{
  "dataset": "phrases spoken by 400 fixed synthetic voices",
  "input": "log_mel",
  "method": "simmim",
  "patch_size": [8, 8],
  "beta1": 0.9,
  "warmup_steps": 390
}
Rows from block 3 of a small masked spectrogram model, named by matrix and row number. Rows with one number belong to one neuron. Each number is 200 + 40 x the weight over its row's rms, rounded and kept within 0 to 999. All counts start at 0.
After each neuron's rows are labels from the 100 clips, of 14976, where the neuron reaches its largest size: "top examples" is what is common among them. Only what is clearly more common there than usual is listed. The data: phrases spoken by 400 fixed synthetic voices.
# u: gMLP up (value half) (model.blocks.3.mixer.u.weight, 576x192), inputs 0-95
# v: gMLP up (gate half) (model.blocks.3.mixer.v.weight, 576x192), inputs 0-95
# out: gMLP down (model.blocks.3.mixer.out.weight, 192x576, transposed), outputs 0-95

u.234,255,216,223,178,237,133,223,164,146,131,193,187,200,127,168,231,236,159,157,212,203,274,268,92,223,214,141,180,261,188,219,202,225,213,192,166,92,224,182,147,241,145,288,189,254,202,178,165,225,163,181,149,209,193,194,233,158,189,232,176,283,190,210,263,160,183,221,171,252,195,233,251,214,231,183,199,50,119,224,266,167,175,163,182,221,245,249,145,187,198,229,257,238,257,177,247
v.234,130,227,164,314,212,196,96,154,250,240,225,226,177,139,214,152,268,183,163,201,218,149,227,171,172,138,198,247,203,229,213,222,219,208,251,211,277,154,192,202,197,204,217,215,223,177,128,261,206,263,202,194,187,154,214,186,172,162,261,215,186,224,171,182,151,139,145,253,222,217,160,180,217,238,181,174,152,175,166,132,186,182,173,228,190,229,126,268,159,244,174,196,207,240,185,222
out.234,288,167,199,153,244,220,160,246,225,172,233,186,227,298,256,199,36,137,237,165,180,210,215,177,218,228,236,250,236,209,194,181,220,260,170,210,193,193,168,223,231,188,169,194,99,193,153,199,206,216,213,175,210,186,194,273,141,125,186,170,170,194,181,147,248,206,178,234,242,136,182,213,216,228,275,216,134,202,236,155,213,206,207,216,179,200,155,285,220,147,245,209,273,184,206,206
top examples: /ɝ/

u.132,160,265,239,204,155,187,229,224,268,162,195,227,185,195,242,226,200,229,180,233,213,201,267,173,251,137,165,132,148,255,217,199,198,193,191,225,189,171,193,163,166,139,175,153,257,158,142,267,227,271,230,176,243,161,196,217,248,232,148,118,217,270,196,153,167,96,202,231,249,192,209,199,244,169,203,184,192,221,172,162,244,143,177,198,166,198,206,284,190,207,145,133,210,210,162,110
v.132,191,202,234,209,188,150,292,236,113,234,247,216,223,131,237,207,237,149,203,228,148,162,232,209,278,195,162,192,82,209,224,157,142,142,251,189,283,201,155,187,194,173,155,190,139,177,222,171,243,176,195,131,245,216,218,232,128,217,157,258,203,160,227,225,243,260,183,180,162,214,178,192,166,173,191,180,209,217,151,250,186,323,198,181,190,166,183,204,160,135,223,258,173,192,258,246
out.132,240,164,277,197,236,125,223,265,246,111,225,219,237,240,181,144,292,235,175,229,219,163,205,228,224,173,151,174,203,189,191,211,160,259,196,216,190,173,200,113,153,232,158,226,133,172,226,174,226,241,216,233,189,197,194,200,110,252,215,255,199,256,142,169,193,189,136,179,230,227,85,101,176,234,242,219,94,152,206,132,221,130,226,154,210,166,178,244,209,226,233,242,170,238,211,150
top examples: /aɪ/; child-like voice

u.379,185,260,151,215,200,169,135,157,217,130,221,168,237,186,220,165,179,258,195,293,181,164,174,148,176,201,168,222,177,204,222,196,104,166,227,197,175,194,216,198,216,197,248,189,127,175,144,263,199,232,208,266,173,254,156,220,184,240,190,104,176,234,192,202,223,173,179,236,178,256,176,139,287,240,182,183,179,243,172,239,163,202,176,113,106,264,156,286,198,200,216,186,230,239,248,196
v.379,186,210,153,236,176,229,221,181,138,164,265,159,223,125,176,264,190,173,181,143,160,159,209,194,135,269,202,213,202,163,174,190,147,200,218,174,229,253,236,244,179,207,272,178,242,243,254,240,189,197,184,185,187,256,265,197,183,121,203,193,289,203,244,213,238,162,202,187,153,197,161,237,154,193,218,200,258,128,206,162,168,212,223,226,245,196,222,154,140,185,243,201,109,204,161,226
out.379,110,219,122,189,122,216,124,219,212,192,209,201,187,225,141,162,171,148,202,191,194,198,274,157,168,257,254,210,214,218,202,201,124,214,193,220,141,201,232,226,210,269,224,149,165,233,182,256,224,226,179,224,243,183,141,236,303,120,183,218,172,130,254,226,134,179,160,215,139,248,256,229,179,183,246,221,150,176,139,240,142,256,145,219,171,208,207,178,210,219,165,219,182,209,221,229
top examples: mains hum

u.472,188,147,221,158,254,235,242,186,205,213,210,196,211,154,263,168,285,156,211,189,192,179,217,161,155,211,166,205,154,240,161,224,244,243,189,199,171,230,243,137,238,235,139,192,210,136,137,138,191,177,192,224,207,227,211,206,143,126,112,178,197,160,302,300,178,231,184,207,160,166,110,203,181,133,285,157,245,187,171,211,242,203,188,194,179,252,175,169,249,197,242,209,230,224,184,193
v.472,195,189,218,228,193,186,168,208,190,177,200,156,162,209,201,228,171,206,270,174,121,296,240,219,200,304,121,194,211,203,139,144,113,186,216,148,205,184,156,195,259,225,193,184,192,189,215,214,136,184,218,248,210,239,154,149,221,183,200,248,187,159,195,168,186,191,202,216,165,206,152,174,152,228,177,186,220,189,162,196,218,142,173,186,189,249,196,183,165,158,230,257,196,249,210,213
out.472,218,131,163,242,163,217,237,171,187,191,148,231,205,155,246,210,165,171,196,234,240,198,252,177,200,148,211,198,219,270,224,218,198,283,127,202,143,204,231,123,102,251,112,157,199,165,143,197,183,213,116,208,219,206,194,189,170,238,202,213,127,263,161,246,222,231,202,156,209,201,237,197,218,189,248,155,222,202,203,208,193,119,162,215,220,235,218,229,181,207,236,203,157,206,174,272
top examples: child-like voice

u.441,175,187,207,206,197,219,186,134,187,233,184,206,220,189,127,198,196,106,152,193,233,135,269,222,201,155,170,146,218,145,231,288,134,225,190,179,192,220,216,144,233,164,144,227,175,230,256,197,209,202,226,283,229,241,197,196,206,189,167,202,193,152,218,217,237,124,216,212,223,223,189,194,253,273,236,211,206,154,138,165,201,222,142,254,218,305,186,154,239,179,84,128,170,156,210,252
v.441,261,209,209,208,203,197,280,253,220,193,177,175,200,242,168,233,181,145,254,221,261,302,276,216,254,162,185,213,161,257,211,211,246,166,135,185,268,233,199,202,152,175,130,179,257,210,116,234,88,160,188,161,224,255,197,160,187,189,248,235,169,221,170,169,186,245,246,188,188,178,247,229,113,187,184,162,223,199,167,218,190,287,175,175,169,197,244,271,231,239,286,217,191,132,206,86
out.441,103,200,208,205,217,162,159,204,223,131,211,179,226,220,291,181,194,215,197,168,142,287,160,209,141,200,232,200,248,195,172,157,254,140,203,182,196,187,178,205,182,254,238,217,198,153,164,186,157,188,148,174,192,173,231,207,192,217,274,228,184,265,157,243,130,234,270,171,207,158,257,260,222,187,190,250,211,196,219,68,218,220,222,212,200,217,183,194,182,197,251,218,177,226,175,153
top examples: child-like voice

u.205,167,172,153,208,217,232,140,193,229,199,182,185,193,172,149,203,197,108,234,215,222,250,162,199,239,146,264,200,206,231,144,203,192,217,115,215,225,194,142,146,188,148,93,178,160,162,227,167,133,202,228,205,159,191,218,220,168,274,201,276,212,126,180,184,180,208,151,169,146,184,128,202,124,241,155,148,293,216,199,223,191,275,266,219,173,144,169,243,190,288,233,224,240,190,155,183
v.205,167,162,219,169,226,220,174,253,233,201,151,158,270,176,277,197,186,292,132,207,218,178,217,216,158,152,197,144,137,275,279,227,250,168,229,206,152,209,202,213,240,226,150,182,260,216,218,228,240,223,144,164,236,142,173,191,247,200,208,223,197,209,149,216,176,155,229,159,237,158,170,161,289,254,210,215,166,208,191,181,182,175,202,220,179,122,258,140,201,222,225,112,259,170,263,94
out.205,158,188,193,224,186,227,144,229,238,133,188,194,237,172,252,221,209,237,246,194,173,134,194,322,159,225,196,159,128,182,224,241,223,139,237,215,127,190,169,216,240,216,195,230,181,165,286,216,210,184,191,210,139,156,196,170,226,160,157,186,213,183,239,123,186,282,207,183,204,228,288,219,122,143,131,199,118,208,165,198,144,221,207,222,221,195,233,235,217,230,174,295,174,147,154,177
top examples: /aɪ/; child-like voice

u.206,265,236,188,157,170,187,191,160,203,96,225,162,183,161,162,180,223,130,113,238,281,189,269,191,220,176,152,245,215,285,137,173,248,213,223,195,77,205,191,216,178,173,259,198,232,174,217,161,182,182,216,179,266,197,220,149,218,217,265,166,233,255,200,297,100,225,266,169,214,162,199,256,235,227,272,190,223,211,203,194,178,211,235,205,212,196,187,162,177,187,197,187,236,284,183,165
v.206,199,216,187,201,224,206,159,208,204,177,182,185,214,164,226,130,233,231,253,248,218,220,251,181,201,213,150,252,200,208,204,255,211,227,190,177,206,212,230,216,242,198,206,203,190,164,107,223,190,190,154,204,175,183,177,114,280,91,197,229,246,185,245,168,187,114,151,152,227,168,259,197,122,187,191,227,155,217,179,166,250,194,163,245,141,211,211,162,266,282,225,160,143,239,164,202
out.206,207,252,230,170,170,246,123,189,230,168,172,190,186,252,175,164,151,212,204,166,162,188,256,235,171,165,182,201,234,199,206,225,205,147,120,215,192,223,190,196,175,286,142,155,140,154,179,184,91,158,159,222,194,198,197,187,147,194,234,275,197,118,183,128,239,203,164,143,160,210,246,191,244,200,205,182,217,131,226,234,154,243,228,268,273,239,193,159,243,214,86,253,200,152,220,262
top examples: /ɝ/

u.490,199,195,150,205,199,211,222,227,153,161,183,178,235,249,179,190,257,228,179,263,201,279,188,205,301,198,280,158,141,209,177,193,262,229,200,212,243,203,236,138,238,220,127,214,182,195,221,208,204,230,219,181,92,230,232,181,208,218,224,210,244,249,199,181,234,221,239,208,202,180,237,148,159,222,281,232,150,244,204,208,204,155,192,200,195,236,204,203,181,148,218,225,135,168,167,260
v.490,176,159,144,238,252,190,170,199,183,196,149,201,241,214,143,136,185,179,206,210,157,244,213,166,252,179,196,163,252,162,194,181,201,317,152,178,127,173,201,177,134,180,155,248,242,214,225,163,213,233,203,211,222,232,192,202,230,273,257,174,227,290,145,209,193,223,141,198,127,170,174,153,122,210,241,261,154,154,207,161,227,232,198,240,237,241,148,146,205,193,252,251,242,193,184,240
out.490,140,233,284,224,212,215,170,91,154,245,185,159,209,205,264,207,73,159,203,183,181,169,186,128,199,235,252,209,199,198,152,209,201,206,212,195,162,206,207,226,128,177,211,202,216,199,209,195,234,163,196,284,292,144,192,216,200,156,182,160,208,162,230,210,162,207,213,239,211,182,207,176,175,190,102,208,193,183,214,294,182,211,232,283,218,197,173,133,226,202,271,218,227,147,183,240
top examples: mains hum; child-like voice

u.308,211,196,126,202,217,174,214,176,229,128,253,205,180,228,139,189,303,241,193,199,183,222,178,156,198,182,117,258,223,169,125,188,197,199,187,195,270,206,221,120,241,113,153,214,197,172,203,218,267,213,131,180,232,235,238,221,227,210,138,282,184,245,219,214,177,230,219,194,210,178,160,270,252,170,218,88,245,199,189,182,176,187,167,128,189,220,197,186,119,173,173,178,270,253,192,220
v.308,220,230,233,267,191,175,269,98,167,285,189,216,192,177,296,278,141,115,179,187,211,262,149,202,227,217,146,235,151,275,272,178,186,201,198,196,221,216,194,231,185,205,195,153,166,174,226,185,196,173,252,244,181,148,180,240,121,263,179,200,185,162,214,207,191,205,260,200,168,212,319,210,217,156,209,163,233,140,156,203,206,271,176,252,200,219,197,262,151,221,217,165,248,227,233,202
out.308,173,203,248,241,186,231,125,256,211,189,158,222,200,203,222,179,214,213,171,184,208,257,221,327,217,249,184,238,201,226,199,190,238,257,186,199,276,191,148,187,177,155,188,141,201,209,149,243,174,155,188,165,142,228,227,219,274,166,179,209,216,274,162,175,209,212,244,132,274,154,153,137,223,200,294,243,283,178,158,151,230,169,201,219,234,204,225,277,199,136,225,199,233,222,127,185
top examples: /i/

u.356,159,176,184,235,234,231,182,214,205,177,200,221,154,238,173,192,283,173,202,176,158,199,177,212,170,174,225,124,197,251,221,187,321,228,144,242,219,177,267,164,202,265,163,270,248,190,167,210,193,214,150,136,164,207,201,249,192,259,241,200,161,270,183,178,224,270,231,191,232,168,188,186,178,206,235,134,168,262,262,147,231,190,99,170,218,201,115,216,221,208,178,230,223,242,175,180
v.356,211,202,180,200,247,150,231,192,222,202,244,169,217,162,181,250,196,156,218,148,189,208,190,174,219,127,244,215,172,214,190,167,268,197,253,243,160,195,280,194,172,167,299,210,153,121,218,208,223,188,200,206,210,160,201,216,218,207,186,217,111,169,152,220,200,224,190,206,294,204,184,118,275,257,216,126,180,162,243,260,127,233,208,188,164,196,184,286,230,189,229,137,271,81,188,167
out.356,204,182,235,229,369,191,202,230,187,215,204,175,193,202,130,232,198,238,225,150,191,135,287,218,198,191,244,174,203,239,205,175,189,150,141,221,187,193,219,188,232,170,241,226,208,172,216,179,163,187,175,171,270,236,218,194,189,192,213,209,229,280,128,202,192,206,238,288,241,128,181,206,270,198,169,211,212,178,269,171,215,206,229,214,185,223,232,162,197,191,214,204,194,202,220,188
top examples: mains hum; reverberation

u.568,177,195,235,199,242,198,225,146,194,240,263,199,239,172,188,200,188,180,261,178,265,174,180,194,207,179,100,180,206,175,171,168,213,226,236,208,215,214,180,219,192,239,206,230,171,229,183,164,241,139,161,219,191,230,170,188,221,169,176,133,228,194,276,168,155,261,187,187,184,134,161,221,170,188,178,152,236,219,179,236,210,301,115,193,212,262,169,150,248,137,137,211,176,166,120,170
v.568,164,230,154,154,194,196,215,245,294,278,231,189,137,210,257,204,244,167,180,282,229,242,253,136,113,151,234,264,218,188,185,247,191,249,220,190,233,218,215,171,123,256,208,160,243,107,152,239,178,210,187,198,191,286,177,146,169,215,211,237,216,239,224,192,235,223,148,177,226,202,168,188,174,188,217,164,283,250,154,232,250,269,184,247,216,260,183,171,175,255,245,167,199,163,271,250
out.568,208,221,172,163,224,219,165,145,219,154,238,232,194,242,165,154,190,150,192,171,145,220,226,129,150,173,156,184,242,130,152,256,133,161,218,170,254,181,136,214,311,135,168,205,117,209,201,210,265,173,280,134,201,152,206,227,228,176,239,191,196,181,172,192,217,168,166,203,182,212,248,191,203,176,200,215,225,156,144,321,208,187,201,195,237,258,238,186,241,294,86,237,155,175,201,178
top examples: child-like voice

u.424,244,167,194,280,158,201,209,263,194,186,200,188,144,181,130,190,148,262,205,238,235,198,209,205,191,250,135,243,178,134,197,219,196,204,169,222,282,166,164,160,160,183,210,205,136,180,204,193,234,225,191,225,227,220,222,228,191,185,175,156,204,169,181,91,210,150,187,193,190,277,192,163,176,200,238,130,272,182,145,132,232,235,271,172,141,166,230,268,213,200,212,271,223,163,177,220
v.424,192,198,147,183,264,224,203,176,194,156,203,200,303,151,221,162,281,244,205,148,184,203,244,254,153,210,174,227,180,227,160,160,188,236,223,192,130,220,221,178,214,189,164,232,159,220,210,146,216,212,178,163,212,116,225,163,206,176,196,219,204,234,191,293,210,231,230,202,243,159,106,212,175,233,161,216,196,194,209,219,162,161,153,176,250,228,209,177,205,133,173,209,192,282,234,234
out.424,199,152,230,230,224,194,154,124,213,185,214,218,214,256,264,231,260,182,225,241,162,171,129,246,210,196,215,203,223,291,226,188,202,206,199,209,153,189,212,261,273,269,202,185,204,183,182,117,166,254,189,170,197,103,186,196,157,216,219,229,164,210,174,237,216,241,187,183,163,210,176,280,259,194,190,175,140,213,188,249,243,243,174,185,220,225,185,160,179,136,224,114,172,176,262,189
top examples: /i/; pink noise; thin (high-pass)

u.443,177,194,160,211,237,203,178,268,178,233,265,219,239,167,134,172,109,236,209,233,241,263,182,234,186,123,287,132,259,220,121,243,140,228,175,183,188,248,144,230,260,181,233,210,196,154,199,157,183,151,184,265,209,250,206,176,235,213,238,220,118,182,232,259,252,196,217,168,184,186,264,220,297,209,120,254,216,202,261,250,197,225,252,273,222,219,142,193,257,240,201,221,248,205,194,171
v.443,193,243,228,124,210,238,137,207,251,138,230,230,207,146,261,162,269,208,187,258,151,151,216,107,177,188,246,214,165,154,214,229,180,216,216,156,229,193,163,176,215,180,174,173,201,225,160,181,251,206,204,199,201,162,198,167,160,213,203,231,216,211,181,194,200,102,139,244,205,224,156,172,197,236,170,201,219,302,117,175,136,251,110,225,165,193,198,178,110,224,122,234,160,236,217,291
out.443,234,210,173,221,196,192,160,213,181,153,212,177,170,234,171,220,145,172,161,168,257,161,227,255,223,58,242,230,221,268,221,197,155,180,195,219,126,186,207,208,181,240,207,220,199,242,205,187,186,223,182,167,215,232,180,212,154,180,170,215,213,110,259,136,269,174,227,120,198,198,194,220,269,178,136,178,168,146,248,257,235,267,234,176,204,205,180,271,250,209,219,237,252,162,184,210
top examples: /ɝ/; reverberation

u.524,248,178,257,186,219,177,211,182,171,214,222,170,240,183,237,247,213,179,187,159,185,174,219,115,229,166,132,226,218,144,217,186,235,232,168,187,132,202,169,219,183,148,303,204,157,190,144,136,290,157,230,178,153,217,185,200,197,200,269,205,171,175,186,214,133,204,208,145,170,168,194,240,228,203,260,271,301,108,230,226,205,204,181,199,203,250,196,236,162,145,240,240,180,225,166,207
v.524,164,185,119,209,173,197,230,218,238,163,205,210,153,227,116,209,208,273,207,223,244,315,247,176,197,206,224,244,159,196,176,257,213,220,183,188,253,218,176,277,198,248,212,162,215,223,207,207,161,200,175,186,156,241,242,132,256,119,205,202,160,220,208,204,222,146,167,222,252,252,179,218,189,129,115,222,224,199,180,181,242,207,172,169,184,193,184,211,288,260,154,190,271,171,166,198
out.524,177,181,166,190,187,198,198,180,215,137,192,190,185,270,177,192,181,161,212,192,122,214,186,176,197,193,189,278,260,169,163,204,140,195,242,194,145,173,235,280,128,216,201,104,158,305,244,166,217,156,214,274,235,200,214,172,113,140,209,215,162,205,201,183,262,226,190,140,214,231,254,235,223,204,117,186,227,170,226,181,150,204,215,200,240,245,249,225,215,203,171,144,246,160,194,167
top examples: /ɝ/

u.222,263,216,194,233,249,191,138,200,137,275,239,203,224,265,157,185,208,180,244,168,228,289,185,228,229,229,151,131,216,163,219,244,166,252,174,202,144,252,189,147,265,176,210,193,209,191,245,192,265,200,155,122,231,236,194,150,198,210,180,138,187,173,266,238,231,130,213,190,164,207,104,224,196,170,190,234,184,186,174,112,190,235,194,208,244,234,98,188,238,180,165,208,237,213,186,239
v.222,224,272,222,288,96,259,207,146,160,212,210,180,143,244,272,244,212,163,218,187,111,236,154,258,157,227,187,156,155,224,218,208,232,153,223,222,235,202,174,172,210,223,260,238,233,186,218,174,225,216,225,197,183,217,233,194,153,218,218,253,157,153,182,146,226,206,218,219,234,252,213,182,199,170,143,135,221,192,185,207,167,301,157,259,199,194,161,231,176,172,218,196,248,220,265,199
out.222,219,186,202,167,116,180,265,205,170,238,149,222,165,202,147,219,211,244,191,195,231,126,199,209,242,227,135,175,199,203,185,254,174,207,205,204,196,208,259,181,177,188,186,136,184,258,157,211,199,257,201,198,175,263,198,194,216,176,185,188,188,197,236,166,236,145,165,232,216,302,176,163,225,269,228,223,261,239,172,269,174,190,118,222,196,181,210,198,200,199,170,146,183,148,204,214
top examples: mains hum

u.477,196,167,228,208,196,197,153,268,268,94,215,261,230,191,164,189,177,169,193,250,239,280,223,226,213,179,277,219,184,330,170,202,229,209,145,227,135,240,251,168,189,191,161,188,202,178,227,223,205,224,191,226,165,208,192,192,212,304,243,212,147,182,115,188,172,202,175,216,168,187,160,134,261,220,251,323,169,258,189,215,202,196,171,203,219,199,168,206,257,234,202,199,217,86,185,126
v.477,145,203,228,190,241,172,187,248,236,199,194,259,207,160,201,187,205,198,267,154,233,203,294,205,247,218,235,141,250,233,145,204,220,220,159,146,215,204,214,139,260,148,225,201,186,115,156,209,168,178,147,189,196,196,199,215,250,145,169,222,204,158,244,279,131,225,195,224,239,187,148,182,189,216,240,194,248,185,223,203,86,199,124,233,248,196,197,201,188,216,171,266,246,213,260,213
out.477,229,229,129,204,205,166,321,123,169,208,231,181,199,228,268,207,225,247,127,134,209,206,110,228,215,249,272,170,261,138,155,182,323,169,217,200,184,211,195,190,196,216,165,217,248,148,236,211,199,205,179,121,202,183,135,194,231,222,190,215,189,220,221,165,201,238,201,189,222,210,198,149,221,189,164,155,254,131,225,253,156,298,214,184,200,163,230,148,193,213,239,201,174,193,166,230
top examples: mains hum

u.517,212,196,83,225,212,200,228,172,159,255,251,204,267,327,193,197,221,186,184,162,293,133,174,234,184,185,167,88,157,232,219,210,182,242,215,243,280,187,193,245,162,249,187,210,193,173,222,170,218,184,121,182,191,130,265,246,228,202,175,236,138,298,258,151,233,187,195,228,237,197,195,175,94,91,246,126,234,213,210,204,231,209,161,194,216,237,122,178,214,226,185,175,206,214,189,209
v.517,221,242,183,102,148,190,145,202,229,170,187,214,201,319,127,196,245,212,225,140,213,259,214,135,176,91,170,209,181,168,190,223,219,233,231,205,161,181,242,258,138,250,186,220,250,230,118,174,170,229,196,181,195,161,182,184,198,136,236,220,180,227,158,125,207,102,211,221,200,230,232,161,168,187,127,262,215,162,182,170,267,226,173,259,126,220,171,191,206,231,181,168,172,178,202,201
out.517,116,225,116,161,135,191,316,237,204,199,198,214,188,313,71,136,260,263,199,193,218,227,133,192,192,125,156,268,183,166,184,208,182,253,221,180,220,179,180,231,210,228,181,212,178,209,176,214,260,219,246,185,189,183,239,177,187,134,162,180,215,192,215,168,254,145,191,144,209,215,229,181,134,210,181,248,211,142,247,147,225,133,265,240,174,174,162,188,206,188,262,186,154,219,187,223
top examples: /ɝ/; high voice

u.192,254,227,264,135,202,198,119,169,216,128,174,180,138,168,211,220,223,204,182,241,282,235,256,191,166,122,157,223,278,213,205,204,193,138,129,180,153,210,163,142,305,202,227,171,238,196,151,162,228,199,213,180,162,218,228,224,125,163,242,264,270,172,142,218,118,155,191,147,144,202,176,252,243,243,183,158,265,259,180,335,190,184,207,146,210,199,191,197,185,218,305,177,176,178,190,218
v.192,114,234,185,249,189,215,203,237,198,235,219,190,157,96,196,204,166,184,240,195,112,205,230,113,208,240,258,183,263,222,148,200,220,211,241,191,206,218,199,268,200,181,162,177,200,139,196,155,247,195,187,209,248,181,257,226,165,215,177,144,231,218,167,167,236,225,200,198,243,304,202,185,198,169,174,176,268,259,149,197,190,217,173,218,194,212,125,178,220,176,215,178,129,208,182,262
out.192,229,218,240,237,187,202,65,222,239,178,204,173,229,184,138,217,106,156,191,240,194,124,297,269,178,230,231,147,240,199,154,208,196,129,180,208,223,219,270,190,167,193,221,176,235,217,151,257,215,190,168,208,181,220,148,230,235,149,151,189,199,180,150,237,251,195,242,256,84,202,204,230,202,197,212,165,242,244,126,187,158,208,166,128,248,210,183,250,206,144,241,185,213,153,230,161
top examples: /ɝ/

u.228,214,208,137,264,216,146,225,174,196,256,189,218,179,240,262,226,165,158,246,181,266,315,200,180,198,204,225,229,268,221,233,129,136,174,174,113,135,249,229,102,239,202,56,260,195,174,206,187,247,211,160,205,246,170,205,239,225,150,264,160,161,209,111,163,245,161,205,239,201,170,180,188,199,195,221,183,207,213,192,197,163,184,192,268,200,202,141,175,201,269,214,245,229,231,122,168
v.228,300,211,180,195,171,279,174,178,233,133,243,165,136,251,157,193,174,168,203,221,241,135,213,173,260,215,217,234,215,217,166,163,173,183,240,262,215,303,222,133,267,141,144,178,240,234,187,233,127,185,179,158,244,177,207,196,201,199,138,266,149,178,223,217,175,178,259,206,131,202,249,232,221,174,161,206,221,220,210,172,202,184,243,130,167,134,256,168,179,207,188,204,137,253,166,188
out.228,229,158,174,173,228,215,226,100,205,176,185,166,191,170,207,238,196,186,199,203,192,185,251,217,178,135,137,233,223,169,132,200,144,144,217,168,157,191,245,215,224,216,236,182,162,194,138,171,214,183,147,175,126,55,159,293,279,190,187,233,216,154,249,292,184,363,271,228,210,172,165,239,235,158,200,248,169,268,176,186,234,223,208,195,268,220,292,178,233,217,172,116,206,196,183,170
top examples: child-like voice

u.47,243,187,202,165,210,190,206,187,216,126,196,201,242,277,98,246,202,148,157,225,241,204,174,300,214,145,229,180,184,264,206,177,184,211,159,212,175,175,211,178,217,245,128,215,202,150,239,242,149,209,183,233,146,180,221,136,270,180,164,226,202,239,265,196,194,203,210,205,206,183,151,179,130,175,120,167,321,267,237,246,175,202,144,242,184,189,172,183,204,243,176,164,226,163,248,201
v.47,120,256,197,208,206,165,266,154,261,151,155,197,154,185,287,222,174,231,225,207,191,201,150,153,228,182,285,209,202,239,266,174,211,199,271,164,211,217,224,249,222,193,100,203,188,132,235,233,227,166,216,206,178,196,212,181,251,200,154,197,223,142,224,212,191,187,186,190,251,188,218,230,245,228,74,205,206,155,227,243,165,246,180,228,182,153,191,183,171,153,225,151,198,196,283,239
out.47,243,264,241,194,223,175,108,207,177,242,180,207,195,245,280,202,200,174,201,163,225,168,237,251,203,302,203,220,195,183,224,196,176,201,136,198,218,216,230,191,206,174,202,146,229,179,204,256,136,196,199,271,175,186,168,212,168,208,173,184,165,285,215,209,228,180,211,175,226,168,169,219,215,216,220,205,211,166,175,222,195,295,95,227,235,232,122,191,216,139,197,166,240,185,175,95
top examples: /i/; child-like voice

u.239,267,196,245,195,276,235,229,178,238,184,201,226,211,182,163,208,219,183,175,176,187,183,202,247,215,181,202,139,225,230,156,218,174,166,243,211,199,187,173,211,190,190,190,241,312,188,162,198,202,189,186,183,271,213,179,186,201,223,205,223,206,257,271,206,229,277,218,168,191,153,125,245,171,132,238,145,188,169,203,157,202,175,191,173,243,257,143,152,117,130,221,183,232,250,190,153
v.239,242,233,241,173,206,191,202,81,216,284,158,204,184,257,240,238,214,174,269,172,245,175,171,184,239,174,184,173,202,183,227,220,113,248,227,208,226,201,225,229,245,232,217,162,202,224,158,199,169,184,221,195,228,156,184,258,174,240,177,212,236,173,207,188,202,246,239,252,177,214,266,217,195,176,199,173,178,240,208,215,168,223,191,202,157,250,142,232,111,162,197,113,147,178,122,180
out.239,305,195,239,185,257,218,228,163,187,251,181,194,161,166,255,207,185,174,177,151,229,218,264,195,214,249,217,196,163,223,153,187,196,223,208,192,188,183,229,176,290,255,225,191,248,189,133,125,163,166,179,163,202,272,191,202,210,235,204,252,207,211,196,206,193,226,237,200,165,120,172,272,253,153,227,164,192,269,237,172,256,213,189,241,144,226,211,192,177,117,266,154,223,220,189,157
top examples: child-like voice

u.566,182,154,148,155,204,169,235,193,190,203,252,221,366,169,181,162,197,186,225,201,191,148,163,208,192,195,150,214,179,164,197,161,161,149,190,175,250,163,222,122,232,177,202,243,220,219,207,197,191,206,142,226,142,220,232,199,236,227,160,236,176,201,298,210,197,288,149,232,176,204,193,214,194,127,230,177,226,186,187,255,155,197,218,155,255,176,178,213,250,196,194,174,255,223,296,203
v.566,223,185,238,231,235,139,243,122,221,185,262,195,203,174,224,247,246,180,157,242,139,197,206,153,200,196,254,213,199,233,218,169,264,188,251,141,240,312,248,186,107,114,157,180,143,111,236,223,177,161,178,215,175,231,171,184,145,199,218,228,185,187,207,215,156,216,190,182,234,193,189,209,185,247,205,185,221,171,206,248,214,202,157,235,237,184,244,253,135,205,223,145,219,223,211,208
out.566,113,213,237,210,160,164,239,207,210,249,168,164,98,155,194,183,179,161,174,168,153,198,150,272,162,189,198,187,203,252,236,223,227,204,200,198,214,199,109,214,118,221,186,218,159,157,163,138,265,174,223,213,170,169,153,195,208,204,147,220,192,174,228,187,232,177,218,192,204,186,169,262,282,200,244,221,248,255,191,163,270,230,200,241,207,139,280,219,180,188,213,184,209,238,187,197
top examples: child-like voice